python train.py --encoder_arch="conformer" --model="contrastive audio-text model" --dataset="babble in 24 made-up languages, each with its own sounds, syllables and stress or tones, from a formant synthesiser" --train_examples=39062 --gain_aug_db=10 --noise_aug=0.002 --n_mels=64 --hop_length=160 --input="log_mel" --spec_augment=true --win_length=512 --tokenizer="word" --vocab_size=7471 --loss="softmax" --embed_dim=384 --encoder_norm="layernorm" --encoder_activation="gelu" --encoder_mlp_ratio=3 --encoder_head_dim=48 --encoder_fused_qkv=false --encoder_qk_norm=false --encoder_layer_scale_init=1.0 --encoder_inner_norm=false --encoder_moe="expert_choice" --encoder_num_experts=8 --encoder_moe_every=1 --encoder_expert_mlp_ratio=1 --encoder_experts_per_token=2 --encoder_shared_expert=false --encoder_subsampling=2 --encoder_layers=12 --encoder_width=160 --encoder_positions="learned" --encoder_kernel_size=31 --text_encoder_causal=true --text_encoder_width=192 --text_encoder_layers=6 --text_encoder_norm="layernorm" --text_encoder_norm_position="pre" --text_encoder_activation="squared_relu" --text_encoder_mlp_ratio=3 --text_encoder_head_dim=32 --text_encoder_fused_qkv=true --text_encoder_bias="all" --text_encoder_qk_norm=false --text_encoder_parallel_block=false --text_encoder_dropout=0.05 --text_encoder_inner_norm=false --text_encoder_positions="learned" --residual_init="none" --optimizer="adamw" --lr=0.0017 --beta1=0.9 --beta2=0.95 --eps=1e-10 --grad_clip=5.0 --steps=6500 --batch_size=256 --epochs=42.6 --lr_schedule="linear" --final_lr_fraction=0 --warmup_steps=1300 --weight_decay=0.2
Rows from block 2 of the audio encoder of a small contrastive audio-text model, named by matrix and row number. Rows with one number belong to one neuron. Each number is 128 + 32 x the weight over its row's rms, rounded and kept within 0 to 255. All counts start at 0. Numbers have three digits each.
After each neuron's rows are labels from the 100 clips, of 14848, where the neuron reaches its highest value: "loudest" is the band of the loudest frequency at the time of the peak; "responds to" is what is common among them. Only what is clearly more common there than usual is listed. The data: babble in 24 made-up languages, each with its own sounds, syllables and stress or tones, from a formant synthesiser. In brackets: how many of the 100.
# fc1: first MLP up (encoder.blocks.2.ff1.fc1.weight, 480x160), inputs 80-159
# fc2: first MLP down (encoder.blocks.2.ff1.fc2.weight, 160x480, transposed), outputs 80-159

fc1.53:194179132058100132147160123153134144130115163167099136138132144158126092131135108140075086113168137122112067137096156145118160074166186104100188126101136147133155095138091125155120143123147119125113102122150127160100154141139070090195164181
fc2.53:162075139153155098105122110094039147090137130107086092126059148099122152154084120053117138129111178130133121098121111139177139132120153130149133138182093117106111118136158227141145132169107140048146119126130104111142138106138116139029147139
loudest: 250 to 500 Hz (47)
responds to: /ɹ/ (83); /ɛ̃/ (41); clipping (28)

fc1.466:127110082066105102148122231125101095083186124153107079122119159128117133122152098104129155132094152128118148101141105088091133103122098095100092081129116115096114226168159130133124100178158205106108152129101105100143111076110153101118112179
fc2.466:165098113102116078102146247171153114079160116105124115155129122112104111090126073133121170124105133102138131117132119113102129095111071077118124116120118091119143205144152116117146115155184137142168179119102103063140087090124137122103110164
loudest: 4000 to 8000 Hz (64); 2000 to 4000 Hz (26)
responds to: thin (high-pass) (43); /t/ (34)

fc1.127:127148166161030110088133098114117081081109092151137168103211094170140126135185136150105116126169160083123091129136152159113175117150132067156111136128132109109172184150140108109111064096086194090136145094127123207119160125143135145167104121
fc2.127:098144136108187078068119090133142134152116107116183147153147110064139112134154147120151111124187149120136101110087092128136123115166158161153144114159096107118137143078142146087133141103090161126162143069138100200186122100107135115143153121
loudest: 1000 to 2000 Hz (98)
responds to: /ǃ/ (77); /u/ (32)

fc1.49:203113135111142126111138144134146128141169177133061121128184176131034145140174103196109116100095106061157081211080138104081137132102130118122136148164125121146107160129125059191162121149125172148171154111114122163128103136104122103108164192
fc2.49:174118104184129117128105132083148147188146118135096160097155215199136150186071125160106113136113141137097079119109107146126111177129145148184178134121135144122075086138079100093159179130076126147150128108124104196123148171153110122170100120
loudest: 4000 to 8000 Hz (100)
responds to: /ts/ (72); /e/ (33); /s/ (28)

fc1.176:131091114199123158093119139087119161144191143147115107094118096123118164128145128191112119151106150122144141158130122130125102143105116072078081112167135146136140146150091107131194147158090120168158113082116092129142140119100116122105132155
fc2.176:142158138084034168172168132128103192142159114187071122060130113159129142095092127123098123132126106119127118141128159084164162184132163109176131141138123122166069116118091099152125135092135146148134138102140117149104124181134113116086139126
loudest: 1000 to 2000 Hz (27)
responds to: /y/ (35)

fc1.444:129198138103098192130126095151142045125128111089097108148162135095077113042083118139174084136108106084119124126191125157162122114136180128146134176139137140142194133113148115142194123168132129126110137113155146173065102135106102173123121143
fc2.444:134086082150090131075160156097110099102097112119170146146094111121164124159112202159130139163108085126113120102116069177133119118130137149134126098125175185172144165062135172099106124095103095183199096094133117143133160165111176142176085078
loudest: 500 to 1000 Hz (62)
responds to: white noise (79); /ɑ/ (43); clipping (36); thin (high-pass) (34)

fc1.148:240051169150128135160097131147112132195102169117060098146113186148124172147078145150125086139140124143127064118116181162128117177162128143152079128118087157101128106172163123119134134103118060132095119080115123114115141135156068119113192172
fc2.148:164148106095147123121151120097109083108108083078143161128105112062147080099125111072165091136122196151141137077137113139171156044140136124098162127138157115098146168105136224128145106149111112102112133098083086130173140087134142141159131173
loudest: 250 to 500 Hz (52)
responds to: /g/ (47); mains hum (32); /ŋ/ (31)

fc1.408:171124127090170128114134148152137147131219133125074130161172137101038135113158117189076139123122088071162097207067139095123096131103140098124159122136116130135063150169111066187162134164153162144151145074107131158106128115095112100074135187
fc2.408:147144142193137135099112113097169159215136118201099168088160150121120130119060115156120082151141150139116092130145116173147166136101166151159174156110173146175110088168068128130117185102085142138147083109149105197124109161155107128160103133
loudest: 4000 to 8000 Hz (82)
responds to: /t˭/ (53); /t/ (35)

fc1.122:146123163068128141142140145209136170166183116129132142074133094135102114150150133168118085155106127110170105123163194159125199129113151086104100117100136128167162166145116088155049085145182150135141102081132138117091121137103098124126131171
fc2.122:131135099206082192152169105135142150164096156066107155135130137116143156096142106140123124103146112124137111110106106108169123137157163130160138163143144156187100088086118144166103095102129094185173101125157144156134155072041180111097122108
loudest: 2000 to 4000 Hz (75)
responds to: voice: child-like voice (54); pink noise (41); thin (high-pass) (39); white noise (32)

fc1.104:159122153142178146051156125156123117158158073127088126122166132136109135126134153159065132098154130118184054165116200193141122141129182188124164135156124144158196131064059071159118123124152126113118103075177131176100109140119075142159163185
fc2.104:148097163170155167209109108087159161152167167150121121100119146170145146139102065144187127132125092158108178140126169084122155101114150125139124108089184096148096068164138132071100125115143109130113126183089166107124182198181130087139112104
loudest: 250 to 500 Hz (47)
responds to: /ɹ/ (77); /ç/ (48); /e/ (40); /ɛ̃/ (38)

fc1.308:142120140095071128105131195143118158112195146084084108066144152099127107105134069132136136058062144102162116105124114137119127079163124154066113140083100109158106206100105104162134185116175208133108114141121107139082086143094144119113101168
fc2.308:130104111138049123097182151182140151124105154059125116122108104091141107061130079153134172124108148101187108150129070135158125105136133113122121176148177118159137150116144123186137150119165125197166170082115124074095086031092148105128186158
loudest: 2000 to 4000 Hz (52); 4000 to 8000 Hz (47)
responds to: /ç/ (86); /y/ (67); /ɔɪ/ (63); prosody: tones (63)

fc1.419:139111140115131139144093141140156122158120203060120100119136171122108128134161098204192111110077093120158154141165083176137096148125099176145068112114153157102200144126149061141177175154111128117110131130157106124145091126153109099160188129
fc2.419:137152119141114217156118107138127080155081142173135110094126100097142126109215089134125122135165112157073102082141125121127185094137123133096130106139151151139121155119149129108072076109111098186118083142148155086049098196066159083144124136
loudest: 250 to 500 Hz (62)
responds to: voice: deep voice (51); /oʊ/ (42); /ɣ/ (35); /o/ (31)

fc1.302:178117129095183112067128139157154122122186143096050119136192144093051156123141132202076130121116102060164061208084109107139141112116120097139129148148129127140091168126112057180160122148152191146153159100118117145114075123072147109082137181
fc2.302:157135146186143103127106102112148148208150103212103158092167152139112143134042110159108052152128149150112102141134130168132150159102149129148170130147161133153087083170049119127130186135083145119139067122152101196129137185156085139165092129
loudest: 4000 to 8000 Hz (93)
responds to: /t˭/ (61); voice: child-like voice (61); /t/ (36)

fc1.427:129097134150069121129101073099123134103143077142130127094230109122136133097113100097117099081148143100132121114124107158112179124175118096144129140092119121140137148145118117135099098091093224107146090112163124163119152140180174144141096084
fc2.427:088164094120179071082061107112142135132116103138169157174168131097106125154132128143142074092161134093082136110121111131107150136148085164149170099169083095142162120140140134097130096172127158121179120141125085195132120090085152109103115112
loudest: 1000 to 2000 Hz (60)
responds to: /p/ (40); /ǃ/ (27); clipping (26)

fc1.398:143158166166117117098145131137121077107150071147115178135162108140123153094167159126114144098150165157104089107109157150092087192136179165213168120165096158119177145162121108122087141125118160083113119087131145197124128126175116178116109114
fc2.398:172150148145135086117136131105096119169110121115095127144139197146078156141155085081118101128148141124140104128100085112146133149125131126086149182157096169108143118125157123134095099111123189099126196117163102143095061076135135066135137130
loudest: 1000 to 2000 Hz (93)
responds to: /ǃ/ (83)

fc1.137:121164140086167115104134116148159158114102174123131179063161151107129092145146090136144048166163096058144107203153135097150147070109121134136171124158173143107098173135108093112142123139112132148103135169147096141125145134123128090188149182
fc2.137:190170116099069155164190106153113121145075085175089076149145137152129120149143118091089118110194143120126095099073101158118118152150180104081124132126103151189085125070151101185095121110115175149128084116148076142076102183076155123128102165
loudest: 250 to 500 Hz (47)
responds to: /ɝ/ (66); muffled (low-pass) (32); /oʊ/ (29)

fc1.82:170083101122084142093144155108135039132076159097068077149170149147080155141160139168089153114162092116165084161083099098070121106088124116146099129151121142144087155072184120169198077217094090137147125102120139162140134106107131131169168164
fc2.82:110149147136147108169096143106119210094141114225159126146097075117084157146078147096111120123141103099100140141153169111157179148109107073118112095121107109153121108188091105080124135097154121074145113149153067063143187156124077127113108129
loudest: 4000 to 8000 Hz (62)
responds to: voice: child-like voice (82); /z/ (71); /aʊ/ (43); /ts/ (40)

fc1.300:141064121115139150126131174157151150169159129098127141099134138120106126151115064190156151144066130182158122126207140215149137108130134159109090153102182131151178132162090089151108133141177124137126130086118158112113082133105087043178102144
fc2.300:141162132162087163142118127135139163156094154083102139089125097144161128059187093112122162093128112161135117129108122077207142110192146121138166172183139125194097138108119122152104119074130134209143171162126176129081086114098162071103118135
loudest: 2000 to 4000 Hz (66)
responds to: /ç/ (84); voice: deep voice (59); /ɔɪ/ (53); /y/ (50)

fc1.88:203119134130129149076150132116144104133159143096057114146197162096051131119173101202092136133101120056163092207064138093101127124091126109127143152174123113143104182124143070169168099159114169173170146091112114159112115114104125099102137177
fc2.88:179095131170097123138138144134131184182157146146083146129143175148106162141090104171077091114134124124123074116087104196130111185144162145171146123120128145147087101126054114121141196135081108152150103111155105170108117159143099127150134139
loudest: 4000 to 8000 Hz (99)
responds to: /ts/ (73); /s/ (27)

fc1.115:117068121181090103131098092107112097100177103132122124120196145123130191095125110110126126024150156141110129100117128158115133168200098113158111149129103130145118176123118117131102113108087222136148078128130124110120133126157197139116088075
fc2.115:134125107164140094094118114121140126158094095136106147150175195123095169166115110155135101095148131111082129118149123127075105219113074128134150122179074071151174103138150114120127115183111184142170146161128082206115093069092139103051110102
loudest: 2000 to 4000 Hz (78)
responds to: /k/ (56); prosody: stress on last syllables (55); /k˭/ (51); /u/ (36)

fc1.113:201108150142194116119126114132134079123094146166073133113183157154097128194102061136104143061167163177118103116079127168102084134143130097113119157183086132147153093164102103130097198118109185121109102139180105131121117175212131118108097160
fc2.113:149106094180097113178127130125140126134088162079100087067099170144167176167073112181185107093116106113188141118133106079085116205179111110139120120073097117138093053151134101130184131131113141157123118106198109095119082123118187104114163128
loudest: 2000 to 4000 Hz (68); 1000 to 2000 Hz (32)
responds to: /k/ (65); voice: deep voice (57); /k˭/ (50); prosody: stress on last syllables (43)

fc1.75:132120182118128127095137070177177097134111139123119160037146136108109132112118169209111144110120093135151078219149189155145143142164173141241137137105149147131182083126126097143115153090111118143161140131128139169112144128135079186132143138
fc2.75:138111174111137163112183142167106057106129073166097120170085139120103067093129161128114082169138152112123094121133115153090122095106186111053115131134124161107199159160101143115083091158156092104095154119151128153157118166141047136140129155
loudest: 250 to 500 Hz (65)
responds to: /f/ (29)

fc1.280:166099137154147167185173075118131125122123159148067120144114126148112144164129124127167132136120152125138147158149124100084156129110153132107116220172141149141110061188086112160118093081130087084105132137177148133110116137157066080107192181
fc2.280:175091099082170116125162166109109131145239175081107070091138120074195097154080104171118100161106176141168116114117109146146081120123165088112099141118115162159107144125146125168148163141113150187118069094157136097155115083110205118124148145
loudest: 500 to 1000 Hz (64)
responds to: voice: child-like voice (82); /æ/ (48); /ɹ/ (42); thin (high-pass) (33)

fc1.449:116112110143123170096151112123122077188121113118131120226146107086082096116118195118142121111119154112165148087116111153109090114075157151008134126174119132169162145073121122125153078124131145108112087126145135104130113111115088135131151084
fc2.449:121095127092136109110125121147133149097137077136122097141114086129116055160139135159112093109161183131146144172134077184077072092168138153082091132223127130119144117173097136111107189144168111154142111118142126142174132150109107156111102131
loudest: 500 to 1000 Hz (68); 1000 to 2000 Hz (29)
responds to: voice: child-like voice (99); /a/ (64); /aʊ/ (63)